{"image_size": 24, "patch_size": [4, 4], "adamw_weight_decay_other_params": 0}
Rows from block 4 of a small image classifier, named by matrix and row number. Rows with one number belong to one neuron. Each number is 200 + 30 x the weight over its row's rms, rounded and kept within 0 to 999. All counts start at 0.
Before each neuron's rows are labels from the 100 images, of 14976, where the neuron reaches its highest value: "top examples" is what is common among them; "place" is the part of the image that holds the peak. Only what is clearly more common there than usual is listed. The data: scattered letters and digits in many colours.
# fc1: MLP up (model.blocks.4.mlp.fc1.weight, 768x192), inputs 128-191
# fc2: MLP down (model.blocks.4.mlp.fc2.weight, 192x768, transposed), outputs 128-191

top examples: the character W
place: top left
fc1.445,161,211,193,206,192,177,186,175,204,207,213,276,169,270,192,145,145,219,117,200,246,254,188,200,259,209,155,212,143,216,210,213,211,189,270,200,188,139,213,165,188,222,216,183,214,190,206,198,184,164,199,163,149,226,223,206,208,191,200,182,178,173,213,198
fc2.445,217,199,158,201,166,197,258,211,217,190,194,232,248,165,191,238,254,241,189,178,210,154,232,166,196,150,211,235,176,240,150,199,136,225,204,190,188,210,176,189,177,224,160,178,220,229,189,207,153,209,182,230,185,229,192,180,249,183,206,246,172,273,144,201

top examples: the character 6; largest: 6
place: top right; top centre
fc1.185,206,209,198,183,205,179,277,154,218,199,230,233,203,195,174,147,175,202,253,172,208,228,191,207,232,207,172,196,164,183,284,158,198,214,185,213,163,189,179,202,214,266,152,260,247,212,212,169,187,170,234,218,228,143,202,207,243,228,213,142,181,217,153,187
fc2.185,132,199,218,226,240,196,159,202,233,150,220,169,179,204,200,235,225,204,194,175,156,207,180,248,191,121,190,183,224,178,153,178,185,202,200,184,250,195,183,171,191,163,224,183,181,207,200,223,186,177,212,232,200,170,216,180,225,158,179,221,236,185,171,199

top examples: the character D
place: top right; top left
fc1.130,262,178,172,146,212,207,217,187,166,226,142,197,170,241,206,208,196,195,151,181,164,185,181,236,192,272,205,145,225,211,189,187,157,161,219,213,223,196,173,169,182,165,218,182,168,199,205,220,137,190,168,237,232,187,155,227,217,191,166,191,183,269,191,221
fc2.130,176,208,221,214,264,205,218,217,231,144,183,234,250,199,190,266,186,203,220,134,195,171,235,208,194,190,181,220,180,239,198,186,210,215,168,208,221,210,180,148,173,174,182,237,203,197,225,215,205,229,173,198,253,201,188,191,249,227,190,228,218,205,228,260

top examples: the character 2; the character Z; largest: 2; largest: Z
place: top left
fc1.528,219,187,200,214,197,203,186,235,173,212,195,209,187,192,229,179,161,163,179,248,243,253,208,230,186,213,235,162,200,212,179,217,196,180,218,221,232,199,216,255,179,222,128,185,214,204,248,205,259,199,182,256,119,211,238,156,149,175,204,175,176,163,162,200
fc2.528,210,196,224,184,244,267,175,193,214,210,188,262,202,202,214,157,228,200,204,188,210,205,216,220,229,242,188,185,177,233,165,231,192,180,232,146,154,257,176,222,241,221,213,178,238,220,245,193,220,248,141,191,247,146,201,216,191,189,214,191,250,192,187,220

top examples: the character O; largest: O; the character D; the character Q
place: bottom left
fc1.34,170,204,195,152,228,245,135,125,173,188,204,234,199,169,191,182,194,208,181,201,183,217,247,211,233,229,238,191,200,213,172,186,193,196,229,152,205,186,231,178,224,208,208,167,239,220,235,249,193,240,214,177,175,134,186,179,201,166,255,202,175,205,159,186
fc2.34,233,209,199,193,150,178,225,221,213,267,167,175,214,223,240,223,223,199,132,189,162,176,170,164,211,217,226,186,224,230,229,234,163,199,195,216,160,245,222,195,221,200,189,190,184,203,208,220,193,188,177,222,158,230,235,233,195,236,246,223,216,207,266,222

top examples: the character X; largest: X
place: top left
fc1.147,259,175,245,228,168,234,179,182,190,167,206,222,209,216,208,204,199,207,167,231,247,239,197,185,171,210,227,205,231,150,160,228,194,179,250,215,245,225,250,222,168,179,284,227,148,190,218,207,202,161,214,237,225,259,216,199,180,248,196,202,196,151,206,208
fc2.147,217,164,223,166,232,182,194,216,252,215,181,238,146,203,203,196,175,293,262,216,247,185,217,200,170,230,260,165,167,192,180,201,240,191,195,174,191,189,180,204,146,207,222,214,167,243,225,152,220,219,234,204,234,212,194,232,239,181,210,209,195,247,182,169

top examples: the character X; largest: X; the character A; largest: A
place: top left
fc1.65,172,193,222,149,244,196,175,201,198,206,190,254,191,199,193,241,144,204,171,223,205,220,192,188,232,222,180,210,197,186,196,221,204,186,171,208,254,249,212,241,216,199,179,253,181,199,217,217,137,200,191,169,251,221,165,224,194,219,262,197,217,189,193,169
fc2.65,229,143,214,222,197,230,157,234,170,163,225,195,205,187,179,199,161,200,265,168,198,228,220,216,160,198,243,173,185,176,150,147,184,219,210,247,233,185,190,202,219,225,235,213,151,156,172,203,227,207,189,212,177,145,186,190,184,240,187,171,190,240,228,203

top examples: the character Q; largest: Q; the character O
place: top right
fc1.324,176,162,219,197,151,198,146,178,188,251,176,261,272,169,229,201,227,191,197,210,213,222,153,189,203,240,176,157,227,224,120,247,187,221,191,206,238,199,222,212,214,202,164,189,234,214,215,214,171,192,209,259,213,190,172,205,174,192,178,249,172,173,198,224
fc2.324,233,212,157,129,212,188,187,201,207,202,203,207,193,138,207,219,175,202,231,169,167,192,243,164,195,167,185,186,217,217,144,169,182,157,149,249,187,242,178,181,182,251,249,214,219,208,194,194,213,225,210,189,196,207,188,209,231,248,126,217,218,184,217,264

top examples: the character W; largest: W
place: bottom right
fc1.503,226,187,211,257,220,174,207,170,245,196,203,187,179,197,202,213,195,179,223,210,197,191,156,205,247,250,172,201,181,178,232,183,229,200,148,171,212,203,166,204,178,191,240,242,198,157,213,224,165,147,181,140,219,202,156,202,177,225,205,208,127,168,221,232
fc2.503,190,217,160,178,262,159,187,221,214,208,192,183,178,223,184,218,227,272,216,156,190,210,182,178,213,194,133,194,254,177,237,209,199,218,200,208,211,150,251,220,182,176,223,188,212,196,195,182,231,198,148,231,108,155,205,187,203,148,172,201,192,180,186,210

top examples: the character D; largest: D
place: top left
fc1.695,172,182,212,203,209,207,195,222,200,226,189,221,159,215,264,205,226,207,177,211,239,228,247,178,217,249,187,191,134,194,218,167,127,145,190,187,234,202,193,161,221,247,150,155,157,183,162,209,135,185,130,224,207,211,269,189,236,227,224,164,217,221,206,254
fc2.695,222,196,201,222,242,241,233,202,184,215,204,172,163,240,157,256,198,185,221,177,185,197,196,192,190,199,197,205,202,242,214,181,206,197,208,174,232,229,170,203,243,193,214,188,127,186,164,174,175,200,149,133,248,187,243,171,188,241,193,179,207,223,208,223

top examples: the character 9; largest: 9
place: top left; middle left
fc1.112,179,172,200,228,120,194,176,229,131,209,273,218,220,221,184,183,232,249,151,238,190,193,225,168,228,235,170,199,241,192,232,180,179,223,163,199,231,158,203,213,138,224,248,190,180,137,226,260,179,173,194,240,187,262,232,182,202,197,207,213,209,184,197,176
fc2.112,198,203,280,174,201,225,192,174,224,271,221,214,231,216,173,217,145,197,217,186,229,194,172,240,215,186,240,218,220,207,203,194,212,189,188,196,220,168,210,191,206,161,206,207,185,157,229,229,140,203,187,190,156,213,229,160,180,227,194,204,219,191,201,188

top examples: the character W; largest: W
place: bottom left
fc1.663,205,219,240,191,220,180,164,174,202,232,255,179,226,169,199,207,209,201,134,241,192,230,227,164,194,230,244,189,159,149,214,218,217,164,169,185,223,248,162,212,143,217,236,186,200,214,221,212,141,165,209,183,221,194,270,251,209,203,165,190,167,169,168,240
fc2.663,180,230,206,186,228,140,226,204,228,175,149,218,244,197,155,263,109,208,180,190,181,233,264,171,210,187,235,247,247,217,171,189,224,200,240,211,222,182,208,180,192,219,184,217,162,277,192,160,179,201,163,186,181,235,188,197,192,216,219,150,188,199,204,183

top examples: the character 6; largest: 6
place: middle right
fc1.699,167,184,170,265,206,215,214,218,175,203,169,227,236,179,230,178,203,190,200,206,208,218,227,150,265,239,182,191,168,205,188,163,211,201,168,167,171,184,178,144,190,201,243,217,183,200,229,168,227,195,223,209,217,183,195,189,208,215,199,182,213,202,246,208
fc2.699,220,189,182,212,242,210,165,237,251,190,193,227,203,204,188,186,228,214,222,160,210,258,196,150,223,193,181,201,224,171,245,214,219,211,226,254,159,233,158,234,208,145,167,180,237,199,280,196,234,198,241,219,245,214,200,213,202,174,200,155,222,220,217,174

top examples: the character C; largest: C
place: top centre
fc1.428,163,181,238,207,216,216,214,148,203,147,223,174,192,218,229,225,232,211,241,232,224,201,259,214,188,185,118,208,181,163,183,150,189,228,166,247,177,240,149,169,217,149,281,193,230,237,203,225,232,197,213,190,186,151,215,159,168,181,200,155,245,207,171,233
fc2.428,152,227,213,235,185,197,182,174,221,190,225,125,236,176,221,219,190,179,225,172,222,211,170,229,259,167,191,280,248,228,182,226,187,168,226,216,141,153,194,233,214,166,163,239,167,199,217,253,201,208,242,210,202,187,232,181,185,231,165,215,182,205,178,219

top examples: the character 2; the character I; the character 1; largest: 2
place: top right
fc1.643,212,179,248,175,214,226,205,178,180,208,226,211,186,200,189,203,191,199,238,213,175,212,198,200,166,220,166,222,230,220,176,189,212,245,205,234,134,175,151,208,192,188,205,195,213,251,202,226,186,135,259,188,257,159,207,149,137,181,183,242,215,230,207,190
fc2.643,198,214,203,193,186,206,199,193,150,222,236,164,184,255,179,190,166,217,164,189,204,178,176,175,208,197,189,140,151,106,236,218,216,253,222,261,188,209,161,217,201,198,195,219,181,222,158,264,180,170,194,230,203,172,199,223,199,163,207,229,218,180,192,224

top examples: the character O; largest: O; the character C
place: top left
fc1.738,169,208,201,214,189,240,144,209,194,162,238,215,211,251,203,209,238,167,189,169,152,177,191,211,224,179,121,210,193,181,252,204,155,215,196,215,207,185,200,204,261,224,171,143,177,188,206,178,172,191,246,239,213,246,249,155,222,184,223,183,197,260,260,216
fc2.738,196,193,208,236,231,209,136,217,198,195,231,174,195,218,248,229,207,207,230,207,167,190,232,223,182,226,132,215,156,198,213,207,146,215,200,151,165,215,219,226,190,165,165,216,139,201,170,180,196,300,194,184,205,159,222,177,174,262,176,198,235,228,222,234

top examples: the character O; largest: O; the character D; largest: D
place: bottom left
fc1.290,222,214,190,134,199,164,186,203,200,244,224,209,159,233,218,150,176,216,247,228,232,192,183,212,170,253,234,169,204,186,153,238,198,203,219,126,256,208,193,208,264,204,201,219,207,180,218,264,213,219,155,195,197,172,207,218,235,218,192,234,212,194,233,227
fc2.290,238,224,178,216,210,167,249,183,164,223,141,161,187,192,249,173,195,230,164,184,183,179,234,206,200,213,217,202,222,189,168,264,162,165,232,166,204,210,210,247,180,200,241,158,254,201,188,231,164,237,196,202,171,198,229,190,187,194,181,161,187,172,270,207

top examples: the character 4; the character Q; largest: 4
place: top left
fc1.155,171,194,222,194,200,180,189,241,192,191,216,161,153,237,181,216,130,249,203,222,231,212,177,205,172,251,226,214,182,165,233,189,185,280,193,223,209,194,170,169,200,150,228,205,183,221,179,183,167,207,206,190,243,192,154,161,211,143,262,202,176,216,245,200
fc2.155,200,253,222,161,172,179,209,193,208,214,196,184,246,214,156,214,197,191,254,231,246,189,173,172,243,156,189,256,235,156,201,172,226,207,121,164,160,211,258,222,205,221,236,234,125,175,203,230,174,146,178,196,182,221,268,219,167,210,179,177,205,138,173,232

top examples: the character I; largest: I
place: bottom left
fc1.121,169,276,169,233,172,203,181,183,252,184,201,191,234,180,157,235,195,144,189,165,184,139,226,174,122,225,225,165,205,212,233,188,194,174,232,216,172,178,197,195,203,250,246,178,222,198,247,179,215,200,160,179,181,206,141,194,181,157,195,235,236,151,230,222
fc2.121,146,206,211,172,172,225,181,195,185,206,191,155,185,221,197,233,192,185,181,190,199,200,179,246,235,174,194,254,238,178,217,187,230,170,175,199,178,220,201,162,182,200,201,228,190,174,178,187,193,231,122,228,207,194,225,200,202,177,205,179,211,180,198,211

top examples: the character 9
place: top right
fc1.613,163,150,223,217,137,192,245,197,217,172,238,208,228,180,210,178,228,207,168,159,244,231,175,155,182,149,203,237,187,168,196,174,222,256,235,197,273,183,199,203,214,194,139,204,201,220,197,182,185,227,189,228,194,188,225,210,146,181,211,209,156,196,153,216
fc2.613,196,276,232,170,208,195,215,177,206,248,227,210,202,192,171,233,177,214,255,194,182,201,234,212,249,206,135,205,174,156,222,206,175,185,242,112,177,239,228,176,189,225,251,208,258,244,221,186,211,198,165,199,211,266,159,185,228,194,211,182,159,162,248,206

top examples: the character 8; largest: 8
place: bottom right
fc1.607,179,204,225,192,176,218,204,197,259,180,231,212,221,199,212,213,165,214,217,170,281,166,224,220,220,150,177,209,132,199,277,220,182,243,213,243,238,202,220,157,164,194,201,192,187,231,188,248,152,207,262,199,192,197,244,176,191,231,202,173,218,192,147,228
fc2.607,207,179,181,148,182,242,194,212,199,249,216,251,216,231,171,214,177,199,184,126,244,255,200,216,183,169,215,169,194,202,235,232,168,171,183,161,220,206,171,195,216,116,179,220,211,223,223,226,209,197,151,246,180,209,196,235,203,202,185,171,161,209,170,165

top examples: the character 4; largest: 4
place: middle right
fc1.720,251,188,239,199,219,193,152,212,225,161,148,176,178,150,165,227,206,230,211,168,230,158,142,176,180,186,186,181,186,126,160,210,199,166,146,185,218,245,221,208,191,180,175,182,238,208,165,173,180,200,171,195,258,161,187,226,212,235,226,203,216,236,189,176
fc2.720,162,188,195,215,191,187,268,183,182,192,225,173,175,155,195,180,240,179,155,221,169,238,209,304,243,219,200,198,218,236,225,199,205,166,193,194,179,176,196,186,185,180,183,198,234,193,213,187,167,212,251,206,227,180,231,221,165,164,165,213,172,240,244,217

top examples: the character O; largest: O; the character Q; largest: Q
place: bottom left
fc1.483,200,159,234,187,188,148,172,193,188,201,234,200,155,218,166,157,139,229,215,218,180,182,174,180,170,241,239,236,200,163,144,219,212,222,263,159,254,173,229,180,207,200,211,162,184,191,228,259,223,258,201,224,203,203,198,251,228,185,196,206,193,210,208,236
fc2.483,237,237,159,184,197,156,240,142,202,237,137,212,215,205,191,209,202,208,213,236,264,191,229,208,232,227,171,186,141,154,149,233,222,165,235,211,215,245,195,243,240,261,223,172,204,183,163,186,231,223,153,165,200,191,209,174,116,215,207,156,170,220,228,240

top examples: the character O; the character C; largest: O
place: bottom left; middle left
fc1.594,198,192,167,201,164,145,168,155,182,237,191,213,190,222,188,188,229,219,233,173,216,161,147,230,222,203,256,187,211,178,185,209,219,190,204,154,224,201,171,188,193,176,168,210,211,209,174,213,209,243,172,232,232,203,219,224,171,192,179,227,138,204,190,208
fc2.594,205,231,193,211,200,230,200,195,184,177,209,182,199,237,216,227,205,165,126,227,220,201,196,234,195,191,178,227,177,181,226,184,252,178,223,192,147,268,191,218,206,244,172,186,190,181,154,226,238,203,217,231,195,162,204,166,178,188,135,199,212,237,199,195

top examples: the character 2; the character Z
place: top left
fc1.70,235,189,228,201,234,141,215,194,200,237,156,257,168,188,203,173,196,223,221,208,144,213,202,253,218,198,188,197,164,204,174,190,189,228,227,196,207,238,257,130,169,178,229,197,234,221,191,270,209,186,157,246,197,250,173,193,208,165,227,244,187,179,189,240
fc2.70,248,199,136,221,208,201,176,200,188,197,175,233,235,180,177,184,169,212,211,240,181,133,222,181,135,242,207,198,219,194,245,196,167,197,228,229,176,195,171,203,148,176,145,199,193,163,231,185,208,204,262,148,219,200,209,206,163,215,242,197,219,251,223,172

top examples: the character C; largest: C; the character L
place: bottom left
fc1.648,202,190,252,156,193,198,202,203,252,187,119,188,199,171,227,247,228,196,255,225,225,212,167,166,242,248,177,171,268,232,171,238,158,215,184,204,139,202,250,177,181,159,204,192,275,181,200,216,188,162,234,233,200,171,199,185,226,167,240,249,157,206,166,254
fc2.648,223,161,216,167,144,225,171,225,187,168,174,179,274,170,172,170,230,125,199,200,199,185,227,249,156,191,177,215,202,160,205,161,142,209,225,210,199,164,185,174,194,195,190,207,205,200,214,177,186,255,224,208,163,254,173,249,266,204,207,203,205,207,210,167

top examples: the character I; largest: I; the character T
place: top left
fc1.231,185,203,209,213,182,174,179,184,167,217,239,182,195,219,292,240,213,131,264,170,200,183,174,187,235,209,189,192,203,142,232,218,177,209,240,192,179,226,235,249,200,175,198,236,201,220,240,210,223,204,205,222,169,181,153,227,150,216,205,184,216,207,239,187
fc2.231,166,163,244,239,236,241,232,254,197,157,207,204,209,179,136,197,182,229,181,193,201,184,194,152,170,173,215,214,162,234,183,211,231,208,165,215,202,168,196,126,206,183,209,174,200,205,165,237,206,191,175,203,226,209,246,159,237,231,187,174,189,183,222,190

top examples: the character C
place: top right
fc1.23,226,230,226,214,218,166,222,196,219,187,207,222,235,213,185,220,138,195,242,184,212,204,270,145,202,197,227,161,213,144,218,217,182,178,123,197,185,216,194,141,220,154,182,211,199,227,208,178,239,170,166,223,163,214,200,172,203,294,174,165,186,167,183,194
fc2.23,226,211,176,214,221,239,179,228,167,211,210,218,226,252,176,184,167,197,165,194,144,186,190,237,204,164,155,219,172,214,248,253,221,251,202,199,164,257,211,220,236,181,200,212,216,201,210,182,203,178,210,164,176,158,205,195,174,253,171,187,169,201,219,221

top examples: the character Q; largest: Q
place: bottom left
fc1.630,183,245,223,186,240,190,200,220,180,233,153,200,218,216,166,204,216,198,183,230,176,226,223,213,251,175,185,233,257,205,176,199,222,233,187,183,172,215,293,205,227,219,195,195,183,190,193,199,145,143,216,177,203,188,129,195,166,211,224,216,195,190,202,209
fc2.630,184,231,219,161,232,188,193,207,187,192,230,170,230,183,135,223,176,186,270,216,180,189,233,183,190,186,258,225,225,255,185,232,208,169,218,193,237,207,175,183,200,186,241,204,216,249,177,215,248,203,166,147,188,143,175,176,236,178,236,134,193,239,176,167

top examples: the character 9; largest: 9
place: bottom right
fc1.115,245,132,189,234,228,226,218,164,199,211,268,228,246,152,210,229,200,183,205,267,148,181,228,180,159,166,210,191,157,213,170,210,187,237,289,232,243,212,177,189,201,195,216,207,221,207,218,235,163,207,192,222,189,183,192,163,229,174,173,173,164,164,148,146
fc2.115,166,185,200,192,208,235,206,219,223,222,172,224,220,227,216,202,202,190,240,184,208,214,251,184,203,223,194,209,186,177,188,131,201,188,219,254,199,181,233,197,184,232,185,201,229,167,180,230,207,236,199,145,172,173,191,220,239,173,174,246,218,174,190,226

top examples: the character Q; largest: Q
place: bottom left
fc1.556,216,232,256,169,193,206,195,240,165,214,157,202,173,190,159,186,230,150,178,216,203,215,225,214,221,173,239,236,203,233,154,279,178,182,177,180,180,266,240,182,196,189,224,221,240,212,223,252,189,195,185,164,184,205,174,215,222,233,172,167,236,244,194,201
fc2.556,136,264,207,185,150,191,239,213,150,216,181,205,218,200,205,205,245,191,233,208,191,205,255,233,227,188,206,174,198,175,211,207,219,170,204,180,193,261,228,234,175,225,204,250,239,226,173,189,138,182,170,96,182,195,218,190,193,199,187,190,209,232,233,152

top examples: the character X; largest: X
place: top left
fc1.587,188,193,185,179,196,201,180,160,198,210,175,264,217,250,226,173,128,162,229,181,231,194,176,259,146,177,225,142,156,225,189,230,201,201,226,239,225,188,180,224,206,168,225,249,247,199,224,177,149,261,160,186,201,215,202,209,190,185,190,222,199,212,196,202
fc2.587,180,129,200,192,164,230,189,187,207,204,141,186,177,174,194,190,182,171,168,222,240,231,244,197,247,227,177,209,213,194,199,208,164,157,201,116,217,246,197,171,230,201,243,245,172,152,237,207,146,206,198,150,252,236,180,200,216,204,215,205,174,199,199,211

top examples: the character C; the character 0; largest: C
place: top right
fc1.440,221,214,205,169,227,208,186,217,208,221,218,175,173,172,175,194,233,163,248,194,219,227,162,237,174,211,266,170,210,212,227,227,170,221,218,195,198,224,246,186,214,220,187,186,179,192,197,197,161,201,140,206,196,193,205,167,216,187,204,243,224,209,186,167
fc2.440,198,208,218,231,196,195,230,243,187,182,134,227,209,248,211,191,167,198,196,177,159,183,239,230,145,197,167,243,194,256,234,178,199,110,251,242,166,169,195,165,211,188,202,188,206,248,226,216,155,199,176,170,192,197,150,207,205,201,219,200,248,177,253,259

top examples: the character X; largest: X
place: top left
fc1.388,131,199,193,199,200,212,179,211,204,175,183,176,199,149,198,162,134,248,209,183,214,172,167,209,201,141,220,222,161,217,215,231,227,137,238,194,225,183,216,206,197,152,191,221,223,180,207,192,171,206,170,190,232,231,154,272,193,209,231,233,189,172,278,201
fc2.388,149,147,233,205,152,183,206,197,180,233,208,201,159,139,188,235,225,187,154,226,234,159,228,145,205,177,209,230,199,207,153,212,249,207,142,143,205,162,184,208,193,181,224,241,133,172,202,252,166,193,180,209,198,229,194,190,220,170,207,198,170,207,194,171

top examples: the character X; largest: X; the character 4
place: top left
fc1.570,206,216,226,220,272,234,216,166,206,200,225,196,190,195,228,235,210,229,203,153,215,237,170,234,136,218,179,180,235,172,201,190,228,203,177,191,206,259,174,171,253,127,208,257,237,202,231,208,182,218,227,214,163,213,167,211,188,225,232,190,192,211,207,236
fc2.570,190,160,214,182,215,179,156,219,136,152,213,211,176,199,209,197,196,173,262,202,211,175,187,207,212,144,242,211,170,166,130,230,184,206,217,215,263,197,231,182,161,269,185,235,219,153,195,186,175,232,216,180,181,167,186,221,189,218,231,241,233,189,158,174

top examples: the character 6; largest: 6
place: top right
fc1.12,195,160,169,213,180,193,172,173,183,205,147,264,221,182,242,247,190,222,201,153,185,163,211,191,213,236,158,180,189,206,208,172,200,202,194,275,223,228,193,203,231,176,208,229,242,191,168,224,213,197,253,257,151,195,174,124,201,186,159,186,225,174,193,225
fc2.12,209,200,111,241,237,177,233,278,167,180,169,203,193,186,169,206,172,197,213,163,162,216,222,252,229,203,205,208,214,213,156,207,207,237,212,231,246,184,236,204,205,172,250,120,233,221,152,179,148,229,230,178,249,219,154,232,206,203,202,213,219,192,202,207

top examples: the character 6; largest: 6; the character 5; largest: 5
place: middle right
fc1.75,225,199,156,249,199,206,224,209,178,205,216,207,181,230,195,176,193,191,205,202,127,165,205,118,186,238,219,217,187,213,129,194,169,212,200,168,175,171,161,184,182,191,232,153,166,190,215,177,155,215,197,221,228,187,202,206,218,198,192,113,165,216,202,218
fc2.75,237,195,223,148,257,168,201,192,283,204,172,215,137,197,212,186,226,219,207,203,201,216,222,241,175,191,196,180,198,140,227,150,237,255,212,266,254,234,205,256,196,212,203,236,256,228,222,234,196,227,217,210,223,199,228,158,170,247,203,247,225,249,152,183

top examples: the character Q; largest: Q
place: top left
fc1.160,196,219,176,189,204,215,195,191,185,221,182,175,231,183,183,221,223,190,159,254,195,150,185,196,201,221,214,243,222,175,230,174,204,216,185,205,175,208,203,253,223,192,139,214,207,225,182,191,178,231,179,135,190,216,204,215,194,135,164,213,275,187,251,193
fc2.160,213,189,203,170,192,239,206,233,234,157,201,222,202,153,231,184,206,261,205,222,262,167,163,190,180,189,206,223,204,134,159,169,199,171,209,179,198,170,204,240,243,210,253,182,197,226,263,170,188,145,244,219,212,148,186,225,235,216,249,171,219,197,179,201

top examples: the character 9; the character S; largest: 9; largest: S
place: top right
fc1.527,227,169,216,203,246,207,220,193,112,172,253,168,216,225,133,187,235,262,230,202,209,223,153,193,171,165,205,229,159,208,188,241,219,193,188,207,242,174,181,219,216,178,200,225,189,198,269,263,168,247,189,219,196,152,177,207,198,205,187,204,201,213,173,172
fc2.527,162,244,206,210,232,177,166,230,219,222,261,230,248,182,188,171,231,185,159,240,179,148,214,169,249,201,153,164,174,191,145,143,208,211,175,237,165,190,156,200,223,243,178,252,206,171,193,201,255,202,194,221,158,194,256,194,239,216,157,229,176,179,177,227

top examples: the character I; largest: I; the character 1; largest: 1
place: top right
fc1.583,216,218,177,250,174,210,189,194,176,190,207,208,191,177,239,199,247,187,266,161,242,177,172,162,206,268,175,186,260,144,188,178,226,167,184,228,217,185,154,230,219,191,238,188,221,216,217,272,194,164,214,211,152,174,235,171,158,192,179,218,231,228,193,155
fc2.583,155,241,179,168,211,219,205,226,217,175,221,201,151,199,181,205,180,234,216,239,142,199,232,227,184,230,222,193,203,174,170,233,203,204,225,218,270,225,209,188,192,175,201,197,130,200,180,227,150,195,220,202,205,227,170,251,154,157,209,212,230,227,258,245

top examples: the character 9; largest: 9
place: middle right
fc1.204,193,124,220,218,193,190,174,205,199,203,220,186,151,205,156,185,198,206,202,165,263,143,156,175,237,217,239,218,190,164,184,209,190,220,196,204,247,278,223,191,177,183,192,247,156,198,221,225,220,195,217,188,250,198,161,179,182,196,167,221,249,212,211,188
fc2.204,209,235,254,168,177,181,208,194,200,242,187,187,221,177,188,215,215,247,267,223,207,176,241,185,172,217,172,137,218,167,195,169,254,220,204,174,237,172,173,206,208,245,209,250,195,258,214,177,236,231,263,155,147,207,184,192,176,167,200,201,187,229,218,183